config.yaml
arch: "convnext"
model: "audio frame classifier"
dataset: "single English nouns, adjectives and verbs, spoken by a formant synthesiser in many voices"
train_examples: 78125
input: "waveform_16khz"
num_classes: 41
output_stride: 2
norm: "rmsnorm"
hidden_act: "relu"
mlp_ratio: 3
layer_scale_init: 0.1
inner_norm: false
drop_path: 0.05
wave_strides: [5, 2, 2, 2, 2, 2]
subsampling: 2
layers: 8
width: 192
kernel_size: 7
init: "torch_default"
residual_init: "none"
optimizer: "soap"
beta2: 0.99
learning_rate: 0.0034
beta1: 0.95
shampoo_beta: 0.95
eps: 1e-08
precondition_frequency: 25
max_precond_dim: 1536
one_sided: false
adamw_lr_other_params: 0.0013
max_grad_norm: 5.0
max_steps: 17100
batch_size: 64
epochs: 14.0
lr_schedule: "linear"
final_lr_fraction: 0.01
warmup_steps: 850
weight_decay: 0.05
adamw_weight_decay_other_params: 0
Rows from block 4, named by matrix and row number. Rows with one number belong to one neuron. Each number is 50 + 10 x the weight over its row's rms, rounded and kept within 0 to 99. All counts start at 0. After the name is the row's rms in percent of the matrix's.
# fc1: MLP up (model.blocks.4.mlp.fc1.weight, 576x192), inputs 96-191
# fc2: MLP down (model.blocks.4.mlp.fc2.weight, 192x576, transposed), outputs 96-191
fc1.378 112:55 36 39 43 49 57 37 40 62 45 46 52 50 64 56 28 41 53 46 49 56 33 35 50 33 54 56 46 40 49 52 61 54 41 40 43 43 41 64 43 26 30 43 56 54 51 56 51 66 57 50 52 49 53 71 44 51 43 48 43 61 54 41 56 46 40 52 56 49 48 49 59 43 71 46 50 52 68 35 57 45 45 46 51 41 72 38 55 65 52 63 40 64 41 48 47
fc1.379 105:52 55 55 27 45 44 74 55 59 46 62 46 42 52 38 36 41 39 72 45 41 52 46 61 66 57 58 57 60 52 45 51 49 54 48 53 42 44 60 55 71 38 64 43 29 42 56 64 44 59 51 62 70 53 51 25 49 39 65 72 55 43 53 52 62 73 48 51 58 57 42 64 56 48 50 24 55 60 38 44 50 63 40 68 43 53 56 46 45 41 47 51 39 59 38 52
fc1.380 109:56 49 57 45 38 61 47 35 79 60 34 62 48 47 41 47 47 54 44 46 52 55 44 44 53 67 33 51 41 39 61 42 60 49 50 24 51 37 64 53 41 65 47 42 46 72 49 53 39 57 43 47 56 51 57 39 26 68 48 42 38 56 53 52 35 38 46 54 36 57 45 58 46 36 47 61 45 41 51 32 40 64 48 46 50 48 68 59 69 62 56 59 57 72 48 52
fc1.381 105:36 57 49 48 46 47 41 54 48 71 61 39 49 45 43 37 49 49 48 50 49 66 30 51 71 44 49 40 45 51 45 36 37 58 45 57 49 46 57 49 69 45 36 58 49 48 41 49 34 36 50 58 54 63 77 44 48 57 43 35 71 70 52 47 43 76 38 49 54 55 56 39 44 48 73 37 35 48 66 51 58 41 66 50 57 40 78 56 45 57 39 50 61 44 45 32
fc1.382 094:41 37 59 52 31 73 43 37 56 48 70 48 38 33 28 46 58 49 49 63 43 48 56 51 66 48 31 46 41 40 49 46 56 39 44 46 38 43 60 47 50 50 68 52 47 43 50 45 31 55 68 51 58 72 49 42 56 48 35 39 42 51 30 34 44 46 36 36 49 61 51 37 53 58 20 53 39 50 31 53 51 50 34 45 49 60 55 58 45 39 48 46 58 53 56 64
fc1.383 111:67 67 41 50 64 55 56 47 58 49 67 33 49 57 56 61 41 55 69 59 42 40 58 60 56 42 61 39 43 48 36 32 41 35 56 35 36 42 59 46 45 60 50 61 57 68 61 69 41 42 58 56 48 68 45 49 38 56 44 42 45 50 52 50 55 62 57 39 53 63 38 35 38 60 42 55 52 33 59 45 54 41 62 52 39 68 50 61 38 47 36 42 54 56 60 56
fc1.384 102:31 59 42 45 41 52 67 49 49 48 53 40 51 54 51 44 41 54 47 48 54 33 56 39 39 48 65 68 54 61 41 40 49 17 39 50 48 43 37 65 57 46 42 67 34 57 52 49 51 49 49 44 61 30 59 37 45 43 48 38 51 68 50 65 45 43 37 52 49 62 21 57 59 61 51 36 44 46 56 69 57 58 57 39 30 57 49 51 55 61 63 60 39 46 56 41
fc1.385 106:61 37 56 44 56 40 66 53 55 46 48 41 50 38 50 63 39 56 49 50 56 37 47 52 51 47 59 50 53 37 17 46 62 46 59 51 44 71 63 53 59 67 32 59 41 44 57 52 59 57 46 41 58 52 48 44 31 49 52 40 49 46 56 37 49 56 56 53 59 45 46 43 47 72 47 57 63 61 63 59 62 36 48 48 48 67 46 59 58 48 33 51 60 49 57 44
fc1.386 088:71 54 39 55 54 54 57 35 46 33 42 59 39 60 67 42 52 49 58 55 63 51 53 68 35 57 47 57 50 37 62 58 36 48 41 45 46 52 44 55 63 38 46 54 47 50 53 57 39 71 57 64 41 38 68 69 58 69 71 43 41 41 39 61 42 48 42 55 46 34 52 48 36 52 57 44 56 47 60 35 53 47 50 46 44 42 52 42 39 51 56 54 59 59 34 40
fc1.387 104:44 34 58 53 22 59 62 34 28 57 63 56 60 47 43 49 49 41 54 34 44 59 49 62 36 63 63 47 48 52 55 45 51 52 44 70 52 53 76 51 46 46 54 61 54 65 30 33 40 49 52 30 61 44 57 55 48 56 41 51 56 55 41 47 49 39 35 62 50 37 49 52 57 58 58 53 49 45 47 39 39 53 40 46 41 53 46 49 39 47 64 65 45 25 42 58
fc1.388 103:37 53 47 43 51 58 50 41 64 55 45 37 60 47 54 28 76 52 67 63 46 36 45 55 44 58 60 59 46 47 56 37 54 54 33 55 51 54 59 61 42 36 56 47 53 72 41 50 47 54 30 40 50 40 63 61 74 35 46 53 64 52 64 57 39 39 53 33 71 50 52 58 71 61 45 36 40 44 66 63 50 50 64 57 31 59 40 55 58 28 55 58 57 57 51 41
fc1.389 105:52 68 45 41 63 68 49 63 45 47 77 47 43 68 54 62 59 50 68 37 42 52 58 57 56 39 61 36 28 53 35 52 64 40 51 56 47 45 35 50 59 51 48 65 59 47 50 52 45 49 40 46 52 39 47 63 52 61 55 59 39 43 44 50 43 50 45 41 33 32 55 60 47 38 34 47 61 41 45 43 30 54 27 36 47 43 47 42 57 53 61 53 72 32 54 57
fc1.390 090:54 60 43 44 44 47 55 47 52 77 50 32 46 53 55 41 44 44 41 66 47 61 45 54 40 37 46 50 33 56 30 45 57 68 44 54 34 51 52 33 48 60 48 63 58 61 49 64 43 49 37 52 54 44 42 52 51 47 53 42 45 59 43 33 42 39 43 42 55 29 35 52 66 49 38 54 54 49 49 45 48 45 39 53 43 54 48 40 43 71 49 50 62 57 44 62
fc1.391 111:38 55 54 41 55 37 49 45 42 72 58 38 40 48 34 48 55 38 44 53 47 49 55 53 50 49 40 32 12 47 46 64 24 35 73 47 54 31 53 53 42 61 56 58 54 68 53 48 37 63 28 31 63 57 41 52 42 48 58 53 59 45 62 56 48 40 43 50 51 60 41 38 68 42 33 58 59 45 50 42 51 56 55 49 56 31 57 57 54 57 39 53 64 49 61 37
fc1.392 100:38 73 41 53 38 50 45 44 58 60 48 40 37 39 61 42 42 51 53 64 37 41 51 56 65 41 34 73 62 55 56 52 33 58 48 49 57 60 30 51 68 39 53 35 51 33 43 48 46 55 59 64 37 62 52 50 57 55 77 35 69 49 45 45 54 43 63 28 55 37 63 38 53 53 65 45 59 43 47 50 36 58 60 33 57 56 51 60 52 61 67 46 62 47 46 40
fc1.393 109:50 79 30 67 46 57 63 39 45 49 33 66 62 51 44 67 68 42 39 58 54 40 53 48 47 55 34 27 44 52 32 55 56 59 60 54 35 33 54 57 50 58 50 60 54 58 37 73 57 38 41 51 51 54 59 38 49 53 56 65 39 51 48 52 47 51 52 37 42 47 65 54 51 30 43 44 59 44 35 42 46 38 58 57 42 54 51 43 67 35 38 54 67 38 51 44
fc1.394 105:56 42 57 45 55 63 48 46 48 48 45 38 44 36 42 43 53 36 68 47 60 59 42 56 43 31 47 56 54 51 43 51 43 55 56 53 42 82 52 43 49 69 49 51 50 53 43 46 43 56 50 35 51 44 46 53 39 45 42 52 58 45 52 48 60 67 38 50 33 78 34 73 58 39 46 41 55 44 44 60 54 46 45 61 61 64 41 40 36 53 63 50 53 61 50 64
fc1.395 091:55 47 34 43 53 63 58 49 55 60 56 60 57 47 48 57 47 51 48 44 63 62 67 44 72 44 48 61 53 31 53 54 41 55 51 43 51 45 38 56 49 50 45 38 75 39 43 52 55 47 67 34 62 46 43 40 67 37 73 39 54 48 56 54 53 45 49 39 42 43 44 52 31 55 55 57 49 54 48 52 51 56 62 54 53 45 66 67 45 46 44 37 46 33 69 53
fc1.396 085:39 42 44 69 21 55 36 51 68 44 50 55 46 62 47 62 32 56 46 43 51 52 72 50 44 49 51 47 48 31 35 48 62 44 40 49 64 54 48 66 44 56 53 64 50 55 39 37 37 54 46 49 49 60 53 62 58 53 56 54 40 42 49 57 46 59 31 40 39 30 55 38 56 65 43 57 61 68 62 63 43 55 51 65 44 59 42 56 49 69 47 55 49 49 54 59
fc1.397 099:56 45 59 51 48 56 52 77 35 44 33 51 56 49 48 37 44 70 39 32 56 48 56 51 59 39 45 45 75 57 55 62 55 63 62 58 47 41 40 56 54 51 33 66 53 45 42 53 35 54 59 33 60 51 62 33 57 54 22 42 34 59 52 40 50 45 49 52 22 55 69 45 44 55 70 44 45 63 61 42 50 49 43 44 39 50 42 59 37 55 44 50 30 49 43 49
fc1.398 095:56 53 59 71 60 63 60 50 54 36 41 48 39 54 46 47 50 36 52 53 50 46 60 44 51 38 63 66 48 56 40 61 49 59 39 50 55 44 34 76 45 34 46 37 61 49 46 62 46 52 51 33 55 53 60 59 42 37 53 42 50 37 64 61 38 62 42 60 59 73 70 45 60 56 47 47 48 53 74 46 49 59 55 46 51 44 60 62 53 56 61 41 60 38 68 57
fc1.399 109:50 46 46 50 31 55 66 35 54 54 33 60 35 55 47 31 62 58 41 45 40 51 42 47 46 44 41 49 46 42 59 56 55 29 59 60 64 33 50 54 62 45 68 50 45 41 61 54 42 27 54 44 55 54 42 43 67 40 58 47 40 51 45 32 51 60 51 62 54 39 64 45 40 47 62 61 49 61 56 37 60 49 64 54 47 40 46 53 47 43 52 37 51 50 48 34
fc1.400 097:55 32 55 55 42 63 60 52 44 49 47 76 54 43 38 52 56 49 49 61 43 52 62 47 47 36 52 47 53 59 52 62 41 31 37 47 45 41 40 55 49 51 52 48 71 51 50 51 52 39 60 48 49 51 35 59 39 64 65 54 51 50 40 66 25 40 58 50 37 47 49 55 58 41 48 47 48 48 41 55 38 48 50 71 32 59 55 64 58 45 57 55 56 54 45 47
fc1.401 097:39 38 55 55 61 48 44 45 42 37 49 65 47 46 68 46 39 60 56 47 53 49 44 51 42 48 49 46 62 75 67 48 42 44 58 66 58 45 28 65 37 54 43 33 55 61 47 47 37 49 38 47 43 65 42 48 38 61 42 43 57 40 46 50 56 56 47 45 51 61 34 54 62 48 53 43 61 40 61 43 47 49 57 45 27 42 41 43 58 43 50 37 56 35 45 51
fc1.402 112:62 52 47 45 53 53 52 50 51 66 74 53 33 47 43 47 42 58 51 34 48 36 62 55 44 27 43 39 45 55 61 37 68 35 47 56 41 50 54 50 38 40 53 42 64 35 38 49 55 51 42 65 50 64 56 35 57 55 47 43 53 38 45 42 17 58 47 49 38 38 51 63 62 55 56 57 59 70 68 43 42 42 55 62 62 51 47 44 59 46 42 52 54 48 46 43
fc1.403 074:54 58 55 44 41 54 56 44 45 54 72 44 60 46 34 34 55 38 41 66 48 36 71 35 41 41 45 37 48 70 45 63 61 58 47 62 45 33 73 47 46 34 39 34 39 60 54 49 47 60 52 45 58 37 49 39 46 45 48 39 53 52 57 62 59 54 37 51 60 52 48 52 53 37 42 61 48 55 70 40 45 57 43 56 37 38 70 46 45 43 61 69 45 51 54 35
fc1.404 090:49 68 42 48 51 34 60 68 46 41 71 44 36 51 46 43 38 45 43 50 50 55 44 35 41 48 38 47 46 42 50 22 40 52 36 39 41 40 63 46 55 50 35 57 41 67 56 50 34 68 49 41 33 38 53 67 44 52 67 49 68 43 47 52 57 42 24 43 41 50 66 44 48 62 33 53 30 60 54 47 53 67 41 30 40 56 55 47 58 32 56 34 39 39 37 42
fc1.405 082:33 55 51 67 59 56 51 64 31 50 42 48 52 33 47 49 44 53 27 43 54 49 47 49 49 47 35 55 42 61 64 39 50 47 55 39 62 54 68 46 53 37 47 45 46 54 55 56 30 54 48 58 53 76 49 37 30 32 43 62 52 54 70 54 32 48 50 35 50 67 53 41 64 48 50 58 66 42 52 59 60 39 62 68 69 39 41 64 39 42 35 54 44 49 44 56
fc1.406 094:60 48 65 44 42 51 48 50 51 72 30 64 62 54 48 49 50 60 48 46 33 56 59 51 47 48 36 53 57 63 46 46 37 35 43 41 48 48 43 50 36 57 44 38 47 57 55 52 29 56 39 49 50 68 42 57 45 40 40 47 60 47 48 54 48 41 46 49 46 39 41 38 36 51 63 38 37 39 41 53 60 41 57 47 52 54 46 61 25 35 34 51 59 64 37 40
fc1.407 116:58 37 61 52 32 31 55 44 38 63 50 65 29 54 56 43 47 47 35 39 54 34 18 54 67 34 58 37 64 40 36 41 34 47 44 54 43 54 58 48 41 65 45 46 53 49 33 41 44 46 59 31 46 63 46 55 59 41 50 44 46 44 59 54 50 47 29 56 54 53 38 55 46 60 46 58 59 50 62 39 53 46 45 48 59 46 51 44 48 46 50 45 54 54 59 51
fc1.408 101:54 51 49 48 32 46 58 59 35 64 30 61 48 53 58 47 39 48 48 50 63 44 49 32 59 46 59 43 53 50 35 55 53 63 43 40 55 53 60 52 66 49 44 23 59 62 57 46 49 29 36 08 52 49 51 44 42 53 49 69 66 66 53 41 51 47 43 63 34 49 50 39 40 41 45 56 58 70 53 43 56 47 41 53 45 58 35 50 33 48 54 40 34 40 59 54
fc1.409 107:42 54 50 68 40 53 49 44 55 56 49 50 59 48 49 62 56 41 57 63 56 58 48 54 33 40 44 57 54 49 33 55 58 46 49 50 37 50 60 61 48 52 46 59 59 67 43 69 39 44 57 58 62 66 53 53 44 49 35 74 57 46 59 56 36 67 42 34 48 60 31 68 49 43 42 73 66 36 59 56 42 41 44 72 58 62 57 39 56 71 70 42 55 41 49 41
fc1.410 101:34 41 45 57 53 47 71 61 58 54 55 48 60 36 41 58 44 48 61 62 36 43 50 51 59 50 61 56 58 55 46 46 37 51 62 42 67 65 39 64 59 54 47 57 64 55 52 52 61 59 60 34 47 69 55 61 53 52 72 36 49 42 60 58 41 38 63 32 32 40 41 43 72 57 52 54 38 47 50 53 54 58 41 35 58 58 51 47 68 55 52 56 61 46 51 49
fc1.411 099:49 78 61 61 58 49 29 58 37 56 64 43 55 59 64 51 51 60 48 76 39 41 54 41 55 60 31 58 52 46 45 52 48 44 42 56 52 52 45 60 52 46 25 56 43 39 61 58 39 71 45 37 38 46 41 53 57 40 48 45 53 48 73 54 60 58 62 50 63 50 42 61 67 55 43 52 61 46 37 46 47 42 69 45 57 59 58 48 47 60 50 49 49 51 71 49
fc1.412 096:67 45 51 37 42 42 53 49 19 44 49 71 51 50 53 62 46 59 53 55 53 34 63 42 39 41 47 40 53 53 44 50 50 48 55 44 43 49 53 38 43 82 48 56 65 51 55 61 54 62 47 60 48 57 45 34 55 43 42 34 36 53 44 57 48 36 52 49 55 42 51 60 47 56 39 47 41 59 55 33 57 49 32 56 48 46 66 69 48 55 45 50 47 67 59 53
fc2.378 099:38 54 48 50 33 62 37 59 60 58 32 35 34 36 39 34 58 44 49 61 64 43 79 65 48 62 57 48 58 49 40 52 55 34 40 46 64 55 52 51 36 66 52 48 43 45 51 50 49 64 51 51 60 41 47 47 45 47 44 43 47 55 54 53 60 48 52 59 35 53 52 50 36 54 37 35 47 37 50 35 43 47 46 50 35 21 63 54 50 33 41 51 42 45 44 48
fc2.379 110:26 61 35 41 39 56 45 40 61 54 40 53 45 57 40 54 51 53 29 42 40 59 63 55 58 72 59 62 38 51 61 40 57 34 36 43 33 61 42 53 67 42 60 46 42 27 49 49 50 59 39 64 42 44 50 27 56 45 41 65 42 41 38 36 72 49 54 48 46 42 40 52 38 58 59 36 57 47 61 62 52 45 29 75 51 55 40 57 39 56 46 55 71 46 55 43
fc2.380 102:26 47 33 27 50 43 36 46 62 50 51 33 56 38 50 39 47 42 43 43 31 49 43 46 40 48 56 45 62 65 35 55 35 46 43 49 48 54 70 46 37 47 39 48 45 54 51 65 44 38 60 38 39 62 48 33 48 50 70 57 54 43 42 45 39 46 49 55 50 43 49 49 56 39 52 64 55 39 41 51 44 65 31 44 60 54 58 38 62 47 36 52 46 54 73 68
fc2.381 111:58 52 47 61 41 53 58 56 46 56 44 64 41 48 58 54 37 57 68 48 25 82 46 48 52 42 63 54 40 56 41 59 50 46 40 70 42 64 58 62 59 33 47 52 55 65 41 46 50 33 42 41 50 58 44 54 38 47 56 39 64 34 65 52 43 57 40 52 57 63 64 57 36 39 58 57 56 51 50 50 43 50 62 50 51 46 59 52 57 67 35 58 66 37 47 49
fc2.382 096:55 43 57 37 67 71 49 50 70 45 43 52 48 69 50 54 51 44 43 68 49 46 57 47 43 40 52 47 51 28 54 43 58 47 52 37 55 72 57 40 43 50 57 43 60 62 32 60 53 52 43 52 50 42 51 60 42 48 39 61 54 50 53 70 51 45 71 26 64 49 64 55 51 51 48 53 56 65 63 43 46 43 51 57 44 36 56 60 43 54 58 49 44 59 53 50
fc2.383 109:60 51 45 47 48 52 38 43 59 36 68 64 57 56 41 49 52 68 53 32 50 40 48 51 62 50 29 50 63 41 50 38 45 59 50 32 52 58 56 41 56 60 42 49 45 39 26 56 45 42 51 54 59 51 43 46 51 32 43 48 42 38 63 57 49 48 55 55 56 65 36 32 43 44 32 73 46 57 63 64 39 43 53 48 47 45 34 58 49 53 50 53 64 33 51 50
fc2.384 105:46 50 55 47 55 46 47 61 45 35 45 47 46 47 45 37 34 44 54 66 41 44 69 51 52 47 61 39 73 47 48 40 49 52 53 60 71 34 48 47 33 35 53 43 42 54 55 47 54 58 51 58 43 76 68 53 54 53 46 34 42 39 38 58 50 52 44 34 66 62 56 61 55 51 38 45 40 38 47 64 67 41 52 45 39 65 41 51 63 63 51 48 53 56 38 50
fc2.385 108:41 69 49 43 44 49 38 62 52 48 52 56 58 33 60 42 52 52 50 49 56 67 50 25 40 61 45 56 61 56 37 74 62 55 46 59 32 58 49 54 16 39 52 59 39 25 44 40 66 54 36 58 46 46 61 77 45 36 47 34 26 50 31 55 55 41 62 54 44 62 54 55 57 34 38 44 52 67 33 52 51 43 40 62 43 38 45 54 56 59 45 57 57 54 61 56
fc2.386 090:41 54 49 58 34 48 44 61 49 52 52 36 53 59 39 54 46 51 50 52 52 38 45 29 51 55 53 55 56 48 56 40 36 49 45 56 46 63 44 53 40 45 44 39 47 59 30 30 56 44 59 25 60 30 45 51 58 53 58 54 47 55 44 66 39 48 31 56 52 50 43 61 47 49 59 46 37 52 38 45 48 48 44 49 42 62 43 46 51 48 31 43 55 42 49 56
fc2.387 099:60 45 51 66 62 62 42 33 54 31 50 49 58 39 53 54 51 72 48 46 43 55 37 56 52 45 50 62 46 45 51 58 57 45 51 51 55 33 55 28 45 59 44 46 58 46 28 37 43 38 48 41 61 61 57 65 55 40 57 50 64 54 42 38 49 67 55 55 38 69 52 47 52 41 59 33 55 39 58 59 50 45 49 55 38 51 36 71 40 36 41 30 39 70 50 38
fc2.388 110:85 49 46 55 55 53 63 56 61 42 50 49 61 46 50 48 42 48 46 51 44 53 46 51 61 58 47 49 48 39 56 43 42 58 76 43 40 53 59 54 57 46 52 44 46 57 54 44 45 64 48 55 51 58 40 53 41 63 42 36 38 46 52 48 44 48 48 30 55 45 63 53 57 65 39 57 55 42 57 53 43 44 54 49 54 50 83 41 42 61 48 37 40 55 63 40
fc2.389 099:37 35 45 41 48 51 56 51 54 39 56 62 56 47 33 48 47 62 56 37 55 55 51 69 52 58 50 52 41 75 42 53 48 52 45 52 58 48 47 43 42 35 43 45 52 55 63 73 49 54 44 56 43 39 68 56 28 46 46 50 57 31 38 65 51 48 47 55 35 49 60 52 35 39 37 49 45 55 44 49 31 49 25 45 59 43 39 63 43 42 45 49 49 48 46 22
fc2.390 091:37 60 61 77 69 41 54 46 49 57 53 48 45 44 51 37 39 49 47 52 29 47 61 56 66 48 54 53 57 56 46 55 58 73 41 29 60 55 53 33 52 55 40 43 39 56 51 24 50 51 26 53 42 57 35 63 37 46 48 48 34 49 41 59 44 51 36 52 42 34 45 51 62 42 68 62 54 48 52 51 49 55 54 44 53 55 57 23 42 47 32 58 62 69 43 52
fc2.391 108:38 48 54 63 50 48 51 52 55 61 54 51 58 36 51 44 50 47 52 53 56 50 57 53 41 35 46 54 42 58 76 57 29 37 40 48 45 49 48 61 46 26 50 48 58 61 62 51 31 44 34 52 51 53 77 45 75 47 40 46 39 51 59 47 57 70 49 41 55 55 53 25 56 44 48 67 62 42 67 44 60 43 53 35 59 56 47 59 40 33 60 58 52 53 50 72
fc2.392 096:49 65 42 65 58 63 47 47 59 62 39 66 55 52 71 64 52 54 51 50 42 61 60 50 52 29 65 55 39 55 52 39 51 51 58 43 58 49 52 55 59 58 49 17 47 41 43 42 65 58 63 30 18 53 58 54 53 56 47 56 71 33 55 62 36 60 56 58 47 56 56 40 46 29 50 43 19 49 50 55 50 57 53 61 45 58 52 41 45 48 57 42 46 51 56 60
fc2.393 095:44 61 51 56 36 77 41 57 43 23 56 50 50 53 42 51 59 59 49 63 43 62 52 51 55 58 60 56 51 47 48 45 43 41 43 52 55 26 41 65 38 48 54 48 61 52 49 60 58 64 28 59 39 48 55 45 35 43 54 37 57 40 42 54 55 29 40 45 66 50 52 46 53 43 50 30 51 42 42 64 45 36 39 50 38 43 42 39 46 68 52 44 48 32 56 29
fc2.394 099:72 41 53 57 47 51 50 53 38 49 38 72 35 36 56 45 62 61 35 45 44 68 53 46 72 52 47 66 45 59 50 66 56 44 58 61 53 51 33 42 49 56 65 54 53 37 58 49 56 40 37 51 52 52 67 72 46 32 48 48 41 47 37 37 57 60 45 59 63 39 41 52 49 51 54 48 34 49 45 63 54 50 52 55 40 45 45 53 31 47 48 51 26 51 53 46
fc2.395 095:38 46 51 47 40 50 68 49 68 56 46 44 69 49 45 48 51 41 42 53 49 55 54 55 34 48 52 50 60 61 45 50 65 50 63 45 50 41 48 43 36 32 61 52 64 42 45 63 62 51 29 57 55 57 57 54 48 65 53 53 75 44 59 68 55 69 44 65 29 60 48 49 48 49 33 46 41 55 60 68 55 42 66 41 45 67 51 40 60 55 49 56 50 35 37 46
fc2.396 092:52 29 69 71 63 57 48 47 69 47 50 54 58 54 35 64 49 45 51 44 31 48 50 42 63 37 51 43 63 43 47 57 43 59 48 60 43 40 40 63 70 40 57 32 54 55 63 40 38 47 71 33 48 33 40 39 57 54 55 70 45 57 60 42 42 48 46 42 52 62 45 43 71 52 31 38 34 31 46 48 67 54 67 56 44 55 50 44 44 51 32 33 40 26 48 46
fc2.397 095:51 62 48 57 40 66 58 36 52 46 58 40 42 47 53 46 45 46 46 54 43 50 46 65 58 53 34 45 46 56 52 49 52 55 55 43 52 37 50 43 58 53 39 63 46 59 71 47 74 61 52 61 48 38 56 64 55 47 37 51 70 54 62 62 38 53 59 56 37 48 46 31 56 79 47 41 58 54 58 39 78 51 21 52 43 47 60 28 50 66 43 56 62 50 64 40
fc2.398 091:43 51 52 49 58 54 48 63 44 68 20 50 51 59 46 59 46 41 35 45 61 44 61 74 59 36 56 70 43 42 51 33 65 59 66 60 46 57 65 55 42 49 52 32 54 57 55 46 33 51 49 64 44 40 54 44 59 63 54 66 46 56 54 64 62 50 49 65 55 49 57 78 36 58 50 42 56 55 35 69 42 60 58 44 58 50 58 29 57 65 48 46 44 44 52 45
fc2.399 113:53 40 38 68 45 63 53 46 46 51 47 54 51 41 52 61 58 84 57 59 69 51 68 32 42 64 50 58 41 52 62 42 51 38 60 48 48 57 58 74 54 46 49 56 59 40 47 54 43 39 65 55 34 25 42 45 36 43 33 52 45 48 43 54 58 57 38 57 42 31 52 62 44 46 49 60 30 53 67 45 54 45 53 41 40 35 49 48 56 60 57 67 53 54 44 72
fc2.400 100:43 46 51 53 64 51 36 49 51 53 47 51 54 50 52 56 37 31 34 49 53 46 54 48 70 40 50 30 50 56 55 42 46 52 57 30 60 65 39 41 56 59 40 50 61 56 52 55 41 74 38 35 46 38 71 52 51 56 48 42 53 48 59 59 59 67 39 63 57 58 41 44 34 44 53 47 53 57 49 40 53 46 52 54 45 76 45 44 39 38 53 38 51 68 48 57
fc2.401 102:53 58 52 57 55 54 52 59 54 34 74 43 43 63 55 59 26 51 47 61 52 55 46 38 69 72 55 58 44 56 54 58 48 47 59 49 51 48 44 33 22 54 47 41 45 57 67 38 46 38 48 50 30 55 53 46 56 49 52 53 52 52 78 29 35 45 39 62 55 59 50 63 47 27 55 63 54 37 46 39 32 53 60 59 41 50 52 54 57 44 63 61 49 35 49 40
fc2.402 109:54 38 41 56 43 47 61 48 50 51 70 39 50 38 52 53 47 60 66 59 47 24 41 66 44 39 56 58 70 49 45 49 47 59 62 56 43 51 35 56 52 31 74 54 50 54 40 52 34 31 49 41 57 48 52 54 50 47 40 46 42 54 61 44 52 37 64 64 34 43 36 61 47 57 44 45 46 51 42 63 40 65 57 56 55 38 63 42 53 54 42 51 60 57 34 53
fc2.403 088:41 45 46 40 50 62 62 66 57 62 41 56 60 47 48 45 42 68 36 33 65 58 59 52 46 38 56 58 43 35 43 54 40 52 57 52 58 40 70 40 39 41 33 62 42 49 41 65 37 59 34 55 52 41 51 56 60 46 47 44 49 55 48 38 58 34 44 51 50 33 55 44 47 44 49 48 39 60 47 41 63 41 56 41 45 37 38 42 48 54 36 51 56 51 38 61
fc2.404 095:44 60 45 35 54 46 57 54 47 53 58 52 42 43 36 52 38 53 55 52 58 49 52 52 56 44 42 51 42 79 37 56 42 49 42 46 39 50 47 61 44 51 54 55 61 35 34 55 53 60 37 53 39 44 39 62 59 72 30 48 55 49 39 48 70 44 36 35 60 58 62 49 62 61 49 56 38 53 43 48 54 41 53 41 44 47 45 53 53 54 50 42 34 24 55 40
fc2.405 097:52 59 64 66 40 57 48 63 46 48 63 23 46 79 59 40 38 54 48 50 61 51 33 68 42 46 34 55 48 46 42 41 41 45 56 64 40 58 53 33 58 52 48 53 43 44 54 56 42 46 39 48 40 40 45 54 56 48 56 31 51 45 53 41 29 41 49 54 72 38 48 43 40 41 56 48 58 41 54 56 34 56 55 66 59 58 42 54 54 40 45 37 51 47 57 50
fc2.406 100:49 34 28 45 43 49 44 65 48 51 48 50 49 62 46 45 65 48 46 56 59 63 48 48 39 47 53 42 42 41 41 50 41 59 54 53 74 50 53 55 46 27 40 49 62 62 47 61 34 49 40 49 63 47 54 50 57 50 68 74 45 36 43 43 45 71 49 61 56 41 54 52 47 43 46 59 55 40 50 41 51 41 43 43 57 59 56 57 42 55 62 45 49 34 54 39
fc2.407 099:78 59 45 53 58 47 50 37 55 49 40 44 48 45 41 51 42 52 32 40 33 49 60 23 43 45 52 30 38 33 48 70 30 56 65 44 53 53 48 72 50 69 57 60 61 54 30 51 52 48 58 37 36 57 47 34 54 32 39 61 57 51 52 36 47 52 32 57 60 37 55 46 51 53 48 36 50 54 52 49 49 46 42 40 48 55 56 48 43 45 56 46 51 44 44 44
fc2.408 093:58 51 53 55 61 49 60 45 42 59 43 41 43 54 42 49 64 45 60 40 58 44 68 45 56 44 53 31 19 62 59 46 42 40 43 44 54 57 45 64 52 49 46 58 48 43 54 54 54 30 40 73 48 48 55 58 43 41 49 50 50 55 56 61 50 40 52 61 51 65 46 36 65 41 44 54 47 40 58 47 59 37 58 56 40 29 45 40 44 31 48 57 42 56 55 56
fc2.409 107:53 35 70 58 52 54 63 69 48 56 38 36 39 56 58 57 54 56 74 67 53 59 46 49 49 64 51 53 63 40 37 46 43 62 46 61 52 58 40 54 46 46 70 47 72 11 55 47 39 60 44 45 45 54 52 36 40 24 48 56 53 47 65 43 55 45 37 37 59 44 45 56 49 52 36 53 62 61 42 48 52 55 50 49 58 63 41 55 67 43 49 39 41 54 53 56
fc2.410 107:51 42 61 23 44 59 61 42 49 60 44 48 61 41 53 51 48 48 40 37 66 37 66 58 43 33 46 56 48 58 46 40 34 57 36 33 44 50 34 57 44 53 52 69 67 51 52 48 38 70 54 47 46 50 63 53 55 66 52 45 54 43 24 61 81 44 50 41 46 55 54 42 56 62 45 42 58 74 46 47 40 49 44 43 51 46 70 50 60 49 47 50 50 52 58 36
fc2.411 104:54 66 71 55 41 64 41 46 68 54 45 53 56 62 36 51 62 48 56 62 50 40 46 50 42 39 49 45 72 49 42 46 45 58 54 55 52 49 64 39 49 63 57 46 46 46 45 55 48 57 64 65 52 46 50 51 67 57 60 53 43 56 45 64 63 42 78 51 63 41 44 39 42 51 40 39 22 26 53 50 51 48 53 47 47 59 51 41 47 48 43 60 48 53 43 39
fc2.412 093:53 49 43 42 42 36 55 57 40 53 53 70 34 43 49 44 33 49 51 40 70 62 62 50 62 39 63 34 60 49 53 52 39 54 62 38 54 50 53 59 53 62 51 53 45 41 36 63 37 58 38 37 45 51 50 48 56 56 28 60 49 61 49 50 60 49 41 41 36 50 70 55 44 57 51 33 52 50 41 52 55 48 39 61 32 51 52 53 31 37 41 51 55 52 54 58